python train.py --image_size=32 --norm="layernorm" --hidden_act="gelu" --qk_norm=false --optimizer="muon" --epochs=105.0
Rows from block 3 of a small image classifier, named by matrix and row number. Rows with one number belong to one neuron. Each number is 128 + 32 x the weight over its row's rms, rounded and kept within 0 to 255. All counts start at 0. Numbers have three digits each.
After each neuron's rows are labels from the 100 images, of 14848, where the neuron reaches its highest value: "strongest on" is what is common among them; "patch colour" is the nearest of a few named colours to the mean colour under the peak. Only what is clearly more common there than usual is listed. The data: rendered made-up planets.
# fc1: MLP up (model.blocks.3.mlp.fc1.weight, 512x128), inputs 0-127
# fc2: MLP down (model.blocks.3.mlp.fc2.weight, 128x512, transposed), outputs 0-127

fc1.234:137085101179189118106096137083141071170143114142141129118090205135151131130154169051082123114086121150142155203148104155112072084139153077116131124136091156071136143075132100129163068086178105137120139112126142113072101121106133141166117103143129153143160091087071131122153132131133178173170135132143077108138171145092120187140136068165128146182094144149141096064187139141130098092098
fc2.234:155171106065121166142174081086129154124139107131096155126128107164185144116080109115113167060149127139141144120166134096148165161146090143098091113102149179146116131116177137082102124095138096146107073133161132157078128085097109082172187083147118174051114136130190094132085042157212111147122152140140126092125131127143137101147091155084092170116154167100145135178130135172151106085170
strongest on: gibbous; cracked ice world
patch colour: white; grey

fc1.157:130107180132117104116149103082095047131068196160142113126170107121169149148139190127102108116128136150046104188083130108109145146078150184123133115135142146139068127182153097124163116171140096127111148126103116157156155092062083135081093163127082128133101126100135167168135135062198147128079104199134077122131146158102120083130125187111128129136161130172173140095107144127073122103114
fc2.157:142176190124105105135109125157056124092087136106085138159131106098087091172120187125115117095116112150106105130115192137151124111131133137176108117133127093147112112141181100195116106157161201103123171104161206148131120103130164092104151151130155110123106155127172117102163106146067131126124136170079046136111109156136146139050072114116134084153107153174167155110154059179144141153059
strongest on: moons: one
patch colour: brown

fc1.454:129136131184125122125127091098144089130168103065141180104142135109092123188104111116115116082104148107112142086120103135108139157097126181099101069068153087081092139117160104114119137092108159106173151174159149187114152136188140126133157084105065117063103122156151174103158128125180124109116139093125106115166140087100099137075149155146133083149157219086066187079196134141126115170122
fc2.454:050060174155055140131142097181125146158190136139141093156087121134153119174116077136135130173146174081125115110163114143112116078095149090154124190206126095128113089087140112168131132173144132136145061114096166096125103103150122075113065158173174163119150119103094120162119101155116092144158068123085138134149115176139148150139152126164076107077162140114117095175116121131159157184117
strongest on: cratered rock
patch colour: brown

fc1.410:091113134089152143162153138125126081085068119128079096124142113109171146158076143131081138128157166152173158067118110125051131162131161146091180139096072174151125174077095157042132136085140150144152147132184122138121138110119158101124113162139118104113105111155176090173174135118141155184115122119211106110099104103120082093169118166133100074165190193113172108091143147120142101101135
fc2.410:139111130147156106177113132158099120098151144089127170143172098140079167156156144133141112118108162064118091119138140152166140147160193109155100136134125104069126122148182071133114166182108129091097196089176104116132089113102096147120198119103172130098085121143075124086130109127124158127094046100067103104115196143192133098093096158093182144149139110142176127185097121168169095084147
strongest on: polar caps; full; kind: ocean world
patch colour: grey; pink

fc1.324:101112176204144091115095115167127108114114157143158130117170180072174120134113066125158091100098107090106198084170122130114100089083110179093202107149154127169128179103132162131109085137143152086129089100104085170094101165112122103142161154173121157165090081150102160170100144124103154127134117147086102145092096126125125106166118108092133122102160109108149057120171066217108123130160
fc2.324:130100180063076185096062170180113177120108145084149098155150194147214117168136138154164108127165139115176110132158153105192153069147114102141071123080165118092104187107180142096103057142146085112108085127117123127141108113136168185122098102141143092171143147107118140084094125140090096107151132127108115153105148092113161137163148112096126186139135173154130101131093136083096162140103
strongest on: glowing rim; rings; lava world
patch colour: brown; grey

fc1.40:092121138143066163123133117136167096149134115166136086145105123170160150180058165117119213150141133139119143100073125130116178106136118200130168158175082113163100114070077100104148129122121070180134138091070138111130152121081153078157056132111166168099117140132086137128050109119132129141161125196154102151097125152124172088156116157147158110152107117120144069168124096072154101103166
fc2.40:139152114103133136101145142095140185107166109106137161110146111086174124120099123133106085076112114106131107105200131140089130129083137189086122101082146160146166172113107138186101141097141165068172139174145105149168129129149126197090213180158090077146118135185164123147125155099113164147090119100160117095143150088090097119148145116097124098157097137108071189064168096087169164100075
strongest on: glowing rim; lava world
patch colour: brown

fc1.436:092101099157129118125082111108155134136096077118121151084173072132149148134124191179104069112169156157101121151160122137137136138148161113113126184174146119176084126164134111110156118126132110118128103123112126133159119106100042100136124163170102105185121153151107113090129095059163169142116098206090096094130185173081169113113157223125097111100141127094131111114048140145153203097138
fc2.436:115175174039136168123109102144067125096111101128127127202133095124107124129137204110068142095105109102059143124115155121124160148134133151130135153153174135152140111181114109141131150124133123135108155145144148095113108063151105081072151104108148116140134164140152117151147111022159119134184155122127088143072126136167138131073145089115160126178122113124186205104155090169041148133126
strongest on: moons: one
patch colour: brown

fc1.147:122090093130199111172109081102142116090169124136121111116153160080144070159114090159117127106129071130168157092121080185099134147123158094078112112119137121112129128134101158104115144118137166079162130186155079141155139129137113199110200141103092079132141134099138083145131123070125137182140158138144109077116162091161080096072152154133167110167192176106052163080085137135074150153151
fc2.147:101120154173112127098175107144142071126156120144171153134111158086114198130096069138185121098146142121056177149100126149143139134129192135167159137129126097107110142100128092138125072099155101177135129119089127109186132102146082117138119117133169127041078128113108163163116124109125100146094095189086095106106086122115109174103117188201155110150130163198143123140069053147123108161175
strongest on: full; lava world
patch colour: brown

fc1.57:113102139136121150111152042125135124123152168115075133152137153164153087176060149156117121133165172209162161122119162126090077125096078106170105079186193090119124127130153079127159144164105134129075146134115112157147114120147154167084116117113090098095167137130109152174089109095107120178077097155202124130105107109118163102212101106109103116141093117141199166127164118146131069094126
fc2.57:130150067135163127198122201144171141098121152039085108132137109162074105155094125095165142079130138099136153179099122127165050089119151162190141134145072117127134113101194112159131058090161092122144128131121163118169205087111089102087174140112144146107126171115146176140134082130151120165093129100096115093179145160109150127109099094087136147154123081158156144175130124091125116135103
strongest on: moons: one; lava world
patch colour: brown

fc1.223:062144130150121123173137116096132123151101122162128142118109117082155040166119151145092136106158113148128113107215087154124116109142163145116107087143145137136110124152142160130093107117137133079112100105065114152114110132119191124161122140066109085100122080132192098150154134087134097077080214150121107138112148169119087079153193148210118184143170101111128135160061155164162113076161
fc2.223:200138136080161107135124115144142127184154121151157185145073171152090109125155137144083112162093192105110123161078098101146142141128126129109157097090119137050147123124092195142145156154087113106092126171149158141169089122147139100127141147154130119190147176083099163088131143140127115105117107110126148133111167071075160107103055117113153119169118195062099166090178088081059132164121
strongest on: rings
patch colour: brown

fc1.507:171093111133109151128144132126111106161107127073159117145166085169150149070079180112106130127139108131136128057113086179097140142170073193041123124112105125176116076114114122132109122147187098167091131103181147163175154145123125167153153133101146159168064116186153107135066166079141159126183141160146138078073145100150140090141112120104157058147187116116142140115170158096143129096148
fc2.507:146085158133146132134126138108175119128151154132117221143127096090093122096204082078095142158077051117151117167085143127135077160114116039115183145140153107091106146130100109161144111153115170121073186123144131126070114138133110160087151174120145091150158155044109142095165160146071136076108092165116132126111130099154156184142157145136079173128160104143160117165090142152130148124160
strongest on: polar caps; lava world; kind: desert world
patch colour: grey

fc1.312:154135137143139125141083104113122099133091116174144104112129135114128116139122171119140114089179161165096144142093124119066079140086122106079160120154162135135072105095184106112159154092094167148078161094106133191188177184122062132076125093104126152109142170121133146162142135095168089150104110155149134049134087164114120105079073154145119110062187138159175109108121095131063170110056
fc2.312:132147089077092081106093123100086065087170120157107099157149120120122103155089139115122104143053153137117112139098207083163126160158128121125144145136154157119156139140232091114110131119160110134103196130184138172157105096100073142111126110143195117086140168087124121109135084096154111110125171168072099143143132156085191096079112109119143195111125139138180146132153135172128192115091
strongest on: cratered rock
patch colour: brown

fc1.146:114127136119141112080121116085157150137069134102128148070155136168192120139154141060074149105111185160094085097106111161150143133122122152117195132150160123168100159088079151136165149119086073145150132149186164118090146061078141129098152127150105141115118148160110193164119126132164134128100186138151100150082138144108104136159194137088099135128176101195058094131083190146171122105086
fc2.146:101117082123109123157113107055151165181129167111131179186135107200141169141185123095133100125090108139161082188125172104154141116135154165132099133124098174116078140124086077194168103130102152099145125065098083154181150149149141131127154098070130154132102173107095114129136157105134137194130060137100159127117145082149102123062068127122105122150119139112160184182153119101078088099120
strongest on: crescent; rings
patch colour: grey; brown

fc1.417:121109101177147056132133138064187134095170090123105165091125138133190124190088125129107070118143099164173146141173148140117080126093145111130156135126085175132122103129125148127059092137098176135087141116170117181133133093069130102101104115113154105127128086134075143091130129116167131102155197180114139072145070157094120036144141107150171113118168144122176108184160168132096133090151
fc2.417:197146109079117126127130134109154116157191102181135143090157132153121114081165172129101107138105162103101110181143170087125166120131177110080162136106129116110058133075122129110151138148126121164112094157106150158175045161155104099097159114151181160184137132045143088138123081118144150067106171112080126112218115136110152115103087123126129205127113161086121146084139108109114140088166
strongest on: gibbous; cracked ice world
patch colour: white

fc1.62:043126149132143116141116143052105108121136087148144134158116147151076180127113103131184112097110111124120165086115118135136144197135135083156104147112137132065044181117152142151160136094116151110154160176136104123130107170142102103112146133144128127109086097071092148121130135143079083144104101140061093068139124170160139197121099126133238118096139123119119107165055125142190129122080
fc2.62:118120138094151072123109149190155123150152158151154122173080145153155163082120162084084157103105094159070079181131078071129196114188136102135129162161097115110116138127121108094173120173155136201141119121119124077105091186134217088157095113131165120141110116091130175111165142120156143089125114079148103115142149122153121057079170126131103148097107161131093156129161117153077073126173
strongest on: full; ocean world
patch colour: brown; grey

fc1.391:142105185155132088065161097144177116194100136186155152121093114137110106120128076104139098116141080128118070125117080143178126116147199102090090102104125069101124194141144131176112161129142092169157148137166069160172107111125087158098122147091169169147053156047171147117076080108124142153136145125099122116136153130160129164105118079078197143157124106116107143135116121159155170109140
fc2.391:134161119056107141117099165169110136109103133185089102104165115138124113136140117108065116151128119110112190203134154110145160106141152070196114107162144130123097094144171126109167065211110153126111182104122105099116164136168127122101138106065089177183142070159099125105113152172179085112163097059122135169132128117132113115090159179155134176130109098072079161126133127106099093175132
strongest on: full; glowing rim; kind: cracked ice world
patch colour: grey; pink

fc1.3:109161149140115109085127144138143112109191124168174152097100075102127139149181122090109092128111106192162107186110159110147080118170137131093127093139140086092188181173131137175115183123152099159092123095100078171110091098124110160107174133133140138117110106042102114042099069158157152161065115115138160147177120138124084134126169118141179063187106121116094138125080111163120131148123
fc2.3:060129051059147132139105122141128153104086156145074133155181103181104148116091169153084127117088130119101121115098127147153188183120169076179165143103102124078088158125150125144084099163162143090143172130143127093117121128133091156064189102023137159102107161171148159150125148146116129175129126155137130164145143070131156124180118160110175143126104075120100112156124154117160090085155
strongest on: full; cracked ice world
patch colour: white; grey

fc1.46:146112082105112105134112153114121091085142164175117163162113138116148164132051149107126107101116124151153153174073147131110099150136160152125169162142137090156145156107090164148152123162180190201084175112134087071153093122096185099135112096107096167105141108098144130162132128154133161165125195086131145122080136130131150104175153136213172068118189104089080085077108159093133084153097
fc2.46:138129114101098133134145123136183125151162163081112065085107096217168160133080162076092098145138114146115175093153175177181137201181095154178146106073128174112084140187130058142112107099123146155157091141120129179155151097141104151124151116100122133087132152119120068102099121104138125162162185126161150123120082162107139105073094110091111095078092127186135096163109141106108159142130
strongest on: gibbous; cracked ice world
patch colour: grey; pink

fc1.335:179148120079185090101168139075142130145165183165101113106134179153124083123090084147139158144144144125122124106134085108171114075131160162075132156192176062141102121111166154105104145091124148121162104109162116174136140106077117156153043097207102145139094084110116161071082125107177181127142182109175161158193148105152097091093133153152109109126132152157111150094094143156114132117122
fc2.335:155141187180155122124098142132134099124067089135147139186155132137097193139162132195087140175070127138174140154144110112104153174127149133175163146108096179118119077104124139190080118111108111150053129112130160158144134154151184130091133119099110111144073125158122130150111148126111148072095085145102126107108206151106087085074150112121155151120159067070077104150186105132147122060111
strongest on: rings
patch colour: brown; grey

fc1.10:157077149102133174164136096093112110145075114135126090151189099148147159080074124124142143150160100163129114083085105187124129122140092152060086119113104089177133074112116120059126125151155112119089115108168106125137155137105112164125173143167124131155094159211163060138082145110144182145142148188169155106101116099142136117160108107115134043189142103145171157102176158086141123105182
fc2.10:094088170134166160204138157105117086093123129079122134138194117113107172072138079103102126128114096150140125194068088096146102160083105084107167149122096128076173140129126140130140132188116137058081169161177152148105105134102088117148118178129177070138136173073117092106118195179125138113127117157091101125115142055184137133133098153153106172100160145143166130169114181114118137130136
strongest on: polar caps; lava world; phase: full
patch colour: grey

fc1.132:091120083079095143192183099104114168105167131133112052075143145149119162175116140156124129140112103165154135066111141123168116124162098116097143107165125085095099112132095153109102081100175137201129147093124103121121098126148148175092105134113152195118071152127124151157111131139105098172146167222138112217078118052145161121100127141150121111102105187098108156153150123126129184124159
fc2.132:122173137129165099102086078169193142099093128088101080073179123132086122151109044093146127146168086145162135143098117096128109111110076121103125142126074161133169136154134137121118129134139079106141130186145165156137126169100169105084100084094159132120172139154173102156150156147135126160166136136211149199132164104061144089179096098071114149089103142102130135142155074158164129065139
strongest on: glowing rim; lava world
patch colour: brown

fc1.334:172123187215079157113121130132139112144132095140141132150088140119093113155117081155220127089131078114103114072123137192148128093103193122114091086108105075097143135091107100111100108186137161138172152107140082155127180138125108150118144143125118148141110157084165172104078109093064129123190134142085098119141153087190099189079100131094181118108081093171129131105142132124143143159089
fc2.334:154095136105137155132145096131134171135108130160132136123101159120095154085153173097113121119092119131117100204110186092091132105128172082124126120178131116126127121137166109166148089185116172141122143129203139146109124160132156096092140099120145118180136124110106119154172099130222134057124110119174147100109124134050102095077186158090190167124125130101116149142058090051072074161155
strongest on: full; polar caps
patch colour: grey

fc1.495:138143084172147159171126155134142159179155153113156099100058142096140150086116132116120139132079164125147133147140049136148106133096133134115134133093092142192144160103075166077174150136172088092098073087113195134125114156100143076101099115156108153112180099176099189128095147127187112119152200123110111114141105117148105093089104162142155180134140104091159144116114113131046047164112
fc2.495:150128097143153107082130097083125158056091162085147129121160097101161116159094058114148160145133138125157162133165132117109165068120167128112128126149105121141090128139122155113146121191082134101145216126125117138149154079133091190143160077113121051113153129129091092176183158222142086128097044124116130102073164088112128116164133133169094118125169135135108183133107145107192132137114
strongest on: rings; desert world
patch colour: brown

fc1.86:144190156193122113179119114106190109088123164129102084080209113118118122115183137058107141166085141138184122141095149166137186105144102134122103132125127168203116104095173170157176129129096128134127077094132099079092147105091133212143139123131122100153122163118102058130127057088160166126116116082090150091136078132144133132168169128097109125136094088158182134126145156123124108130094
fc2.86:078104135166114147111121151091094117120153147069138161080106195116123164124131139152093154110114128150149098071132128135076141122131116112190132152142163180136112181091139151167097104113175131183137083147139112123065141083101153100167059144101147166142155162113122105219143056123125087153161134159153120101143148109108145126153147067209170121093122106121130168129109096090070149169059
strongest on: polar caps; lava world
patch colour: grey

fc1.323:111119154114137179125138154118109158052091191165129173135081077141129084116149154120158084088112185113133083182120104175192110077135132110149133139181133141178113197097162110123156145114070164152116099126160102085148127176159081154069103095086100145119170094139169202106116123094131114145134120115135105146121097089141110099121124144106151105140129072179050180066126142117164130113129
fc2.323:089114107148179115138127179171143116128117172092143046079151105084127114110129126077109106123159135104140136155155135074151124134123112167132162193091112179142177083151088146080116129106125124085101134180123130176100146129170153084176150103108173062112072142118095197078145089148181142077153131111143163150106147158113076052145149090087120114168182120152162114136133135095124139164184
strongest on: gibbous
patch colour: brown

fc1.214:087186133130126140125068142087159147118122133105141068151141139098140088157111107152116044180172105163116109135125111079161075150156102134188157113128153148160174105135090121140202165096093126121154139108039162114142078197139147184151109127106112146118160065116128100151109120143084179099148132104130134102102119056130089120184081117133105139115118142167164071168153084158178129147127
fc2.214:103183137156098119179119133072122086103128151152093136151140133118162115133155161175145128178192167081109143089075143152164124124182096126079118156168132164088124146125123126130109139153125124115079062127027085187114111081115128117152074116140134209158114127113134141098115137132110136127185173078047126100119111068108091167119151101128136148110178179191177088123111143136146124116140
strongest on: glowing rim; ocean world; kind: lava world
patch colour: brown; grey

fc1.502:080139099125124134198124181103105189127112110136115116171088132092096147172130137135131150197124159141086162160095138160151139055094124104105153079118192112114114055090105140160133118132150103154024194114134085128095121150130155108151165108132190162164118161105133069140083125101126121127161170126087158156165127078133108145086065102140150063137132124121139099161142150150082137113082
fc2.502:105073124137127118136140104126135150125063142158157203127161088099153126154108125188083110080129115128127157082059128140115114116172070146172163149109155184158154121158130117131114129107139106072139174111121091116196071124155092086143088199147040138100140127111139168113161154159139094083127156084121145145072140143084097171145174186127133120075167103140109107106131112127143208103142
strongest on: crescent; glowing rim; kind: ocean world
patch colour: brown

fc1.262:106183151169168100202087150109137118137115063191145156119151169095142130145181160190092147102111096063087122094201138085130160112115183162106151124117108171098130138116083126156140131039118131179066120110169129142125130198119144122127092092140151123156111148087110112115084132134116099146080103128136127044180126146071141163110158151138116093121134108136097122121148102176168108119174
fc2.262:139096095139083131164179089081099182084123145081143079127110152142116133121147105091112106161198146130187136111113109106113137160112129121169134195129118091066154129141134104196124104149184113162074119123126128178154087153101129145132105193113097122107162129175093106117169104152101072128172130116108106180085065147156081163180089159126111135094121063172208147139091146104118169118138
strongest on: rings
patch colour: brown

fc1.492:102102140124097118145126154141099082130128121136115093163087149180191140106126157151150103147183193209133097184115174080119120125072145162151123123155106164120127095161141076068130155072121130080129143143146138113113087134155120128131118185110132151046129115141091105179060049111174106134136081132134158110166131136094108173174093142121091101123117083144116113098132210198119128129096
fc2.492:113166126153119113122113148097148153110136116073078120094177116129092124169130116101076135094120147135177178136071120164104149117154172129135089070150089105161108068174178108187121039176107177142116120102108142109185120103118147155180173116118120107205117189114173104154134165083095100147131137128085122146126121111155130063102156083172105182155144186134129115138101068109121090167141
strongest on: moons: one; lava world
patch colour: brown

fc1.384:100128112111091144153095108168134116123136136075116141192145201138154102127135098106114081160161113110126184125167163162143074100134095119102111089156128118106116130087128052132157168096176083181082142148116160123110120094119092129160080118071094132115072074094155164139131091117101121158155130190146185157116139111208168143146088192162126105070089118180130175177134098152163100106120
fc2.384:098109111107139140131080103099143126081125138124098106128175165166141154140072175088111107152192132169115128122138115128135122204090085117097187128136098112146162147167093124100102073146184114137135089179104156146159080093042123079132155166151144125090066079119152186154095152169112092110115109144135127170111156120044186156184134124102107099174136132138103133080158160117136150100186
strongest on: glowing rim; lava world; rings
patch colour: brown

fc1.245:151109130120135170090176114089075097161101157179166109118105122131199095131157179137117129115148097126088077214132110136092115116118151209087144132142116120152144130088077079131119155172094140140117089103150131156137197088139147113131095136198073108108099108168128164081156119144094163134176107143154124168116177116145092173112116200143160140121091151135149135066125113191072080142130
fc2.245:162169186097126112096127116170123097110145177162072184116134167112062169163096145150123142136122069135140114125145110106196161154112088102136163128076092103069135091120152123152113141137177148128123072142071159114147065136100152186098109153180109117129105095088130164168115144175151102092143087198089160109156150111151167180142178122142092106056118119141130141116154125142070146088078
strongest on: rings; crescent
patch colour: brown

fc1.52:174119095175101173084104181127132170059105156126140135115131063112174137137143058092108091108104191069084118099095136059135122083140106175119177161101111158142150152124161109121105153127112126140128133086163152116201111123117137075126110078130119139142123104092146123182144116118124141145112133135142147179138077137103100152148177125144143111065120105073181112066092219146177099111093
fc2.52:164170148158085148079113124120081122113132074169129119090120100123189160097219092116148107122096098131127101116176104163181175102128126140156118127064084108122066148130139180181127109142146142171143194121167117137093109117063125140082110117163174174118106109162135106133143133149115143174140152146112194171105107109116159144064168093092085083127167058100125101132178136096142081148142
strongest on: rings; crescent; kind: cracked ice world
patch colour: grey

fc1.213:117140081162139125097116115141085079148191079152104042137166167162145193130067123141160145117139130112161123144128105119127118159159191102083161134155112142077093104140098132090117073094125125133143146106103127125115025135134136141153137182119159099087118142190091177094106158132121162179147179187134123065142099075116152170131095110178123131132091139097172108115182096121160140149174
fc2.213:109155080128117149173191115145117179142120139138131129116100170174191180129081173105133194136113089123135104179207173110152089169151093140072091050108112118125130143125134081121148113048142143181127099130086149120176147090097135094168070078138162153122122152106092128161117086169094146110139106131143173129098182149110086101123201144136113182112097120152114132113127121111097106085096
strongest on: gibbous
patch colour: grey; brown

fc1.313:134085140149164145164085141145129088121069178150105096134133103132136116088086082138086164127123124100181129089139106160121139168103139089083106107101062118141121092053137129072163104132146126106148138091160138122127165124085130129096169215183097056157088129176128068177151118122118196172135154169133110072105103120142117123184100140147125066146158098156208112149140156095127123112121
fc2.313:129098136156139151193110129141138090075140102121119181113155124141076147134104108137129129106092114198136131089091100112122095209102144140211119156125135135042157117170175124156136164148118090125163163153121093136118081156132097132147100140131164120115141127173081086157091189133108134142078091096067049088144164124195121118099097145152180128135155180080137117116151178138150076107088
strongest on: polar caps; lava world; phase: full
patch colour: pink; grey

fc1.165:090142146179134112141175054100170081091101085117092115193142108116090098177145184165132144100150126168133088150125144113151122160084108195137082168164168138128071156106152137190141132128137120126140076120068176072124130114118137160163099115146112096171187125113165137121138149097119095104156164147099098118146171153115145130156146099173070100135069131169194162093088137133060093105122
fc2.165:125083131101135137073094175169139081099155148139189119139114162148103165112139089115106115121160122155166147131106124160101158070101105093127149055135094070104109131206144064229134130119113069090161134119139094155167135143162099140152193124134168107073155179135135162106131079113098104123149069147170115173082108129129087126146164128099120128094172089176166114110135132159154121145185
strongest on: moons: two
patch colour: brown

fc1.293:142146154131114128151104146116144158081115103121163090112142147077199060172113097141101086211176090122059144119115125163108044154150122134110136170095098114131118169129083128138170123150125189109115145169092132171135137125124117167069131154127125183216088087093158129110114129129145156168120141111121113038076137111136097109075089173121109113088157157114139133141179141087105164140106
fc2.293:088176153180148131122096115127119069148140094142096159204151117118108143148171093133099123092140093088127096135114119111136128136141106163153111108118127119145157108112191145135092100096120066141123116126121129159143121093104161162074118137213082156107166115102135157105113160118111119143139139172119110088158099130136051218156141141170112176121104183103186066136047092131109070185191
strongest on: full; kind: ocean world
patch colour: grey

fc1.158:138098131126111128159116151094165090135182181099087152127189156055155135158156153079140134139155133060129102131098073157103147104118141091117150103117174115051092115104118161129080152112141155157115149122124098148091175083124070166173129133094094102153151157069080115136195180086147148123181117136114130135119105142106072147106170162162070065106131144143083148148075196118128140101150
fc2.158:134094110105083085097183161123171141114098123176110220138091105114102099180092132160117153100075207127100190120129124109157169103125122175147197143058114154106080109168095135152140130205162128069167167116137111097184110123178086112151155110115109137111118128155132122141123163078102157098128124097109142094106136155135128119158150146127078142121123142111118098156122132117142167141017
strongest on: crescent; ocean world
patch colour: brown

fc1.91:131120099028197130065114169106152172134169128148081177116085177180132110148154118096098147103089140129102145173156156164083161173134143084128109165143102126151136137097073117104121080154139132142105192114136054149115129162121151090158052113076066097178125131138126125097176130137168141147100181116182167170104129146140140132150163164146150060147129142122120091113111093126099138096128
fc2.91:150127171038143138184148128104128122179171065132068147120125127144073187171070133102141156119126126155120120138121138127166096118141147135157116072166161152100158142183112104145122164166147111174124112084112132064133128133072101127056128121163150160127175125101120052172093135139203122140175150104144088111091113140141119145132129151111102147094141110101151045061155121098148076145166
strongest on: full; banded gas giant
patch colour: pink; grey

fc1.117:134146102178148175139165198146124141093103183110082229125175110166165147126174178139108083137112144083107162127099075114074164131150065132097125089151130128159088125073110157194159119080141172080093112110104135147079105082105118202106106113131129107140076116131104157137127128123119125092104101135159165195076080128112107118138139141126113126084131133150127141083131127150167152060096
fc2.117:135047134092148118113110134119161169071133109158101135149165108206094116130158109112155089105123076125160106140140144121166137160120179100167117150075091171124152135178111148171095120113092128134116180107166113110173196117203142138112153171118153194164087095111145127117127137150125148128106110092087103139122184115142092114147067092094167126134158059053077148097182126146070094133134
strongest on: crescent; cloud-covered world
patch colour: brown

fc1.374:125136173157165115129144135114058113101066099173093167147080155103122139152093096127071160088118174175139106139107115120080121106058145178106108122155184113117118145118099134150165136128168133177168145097084134104176063105144090129137106079088098114140221207120173138142175099126091112088108139056092116160114165084098168162147121134135112134155123099121184162156122122101114127143168
fc2.374:112134082099157154119088186112145134080099159151144081108133137127115102084138182111066193122111131099113183110149128140133110111116130127126160114129155033122163126203193075179086098095141053083087140124095144122145181097108153159131109186147125162080137148135180158089108112117147059146173146137137137129100138132165120170154117157095120130094107124200167116158133087169144100121086
strongest on: moons: one
patch colour: brown

fc1.339:144063116126146118168122079169130119111129145126151092147058132144162105109158091176094192140166103148121138134102117155136119172064094166152118105114182157165092173146077127151110179074170121160187174143105115176115135148165126107110061131081116118160112092158139125123114099141122145188087070100165148082082121074105102144157162054133126107123095113117158124134075176129069106129079
fc2.339:106095149170160067118097068132089137087108129105154153148146139131140167053174115102105157137157088129181199183178135172140111142156114101079106127114154148145111128164099097142112106193137119129100119152157082110125120091183183086163153119114132107146183093102095128178105141129156116068177149054149188168065117087108123111097177081146100118134077142132154173145133147129131093169129
strongest on: moons: two
patch colour: brown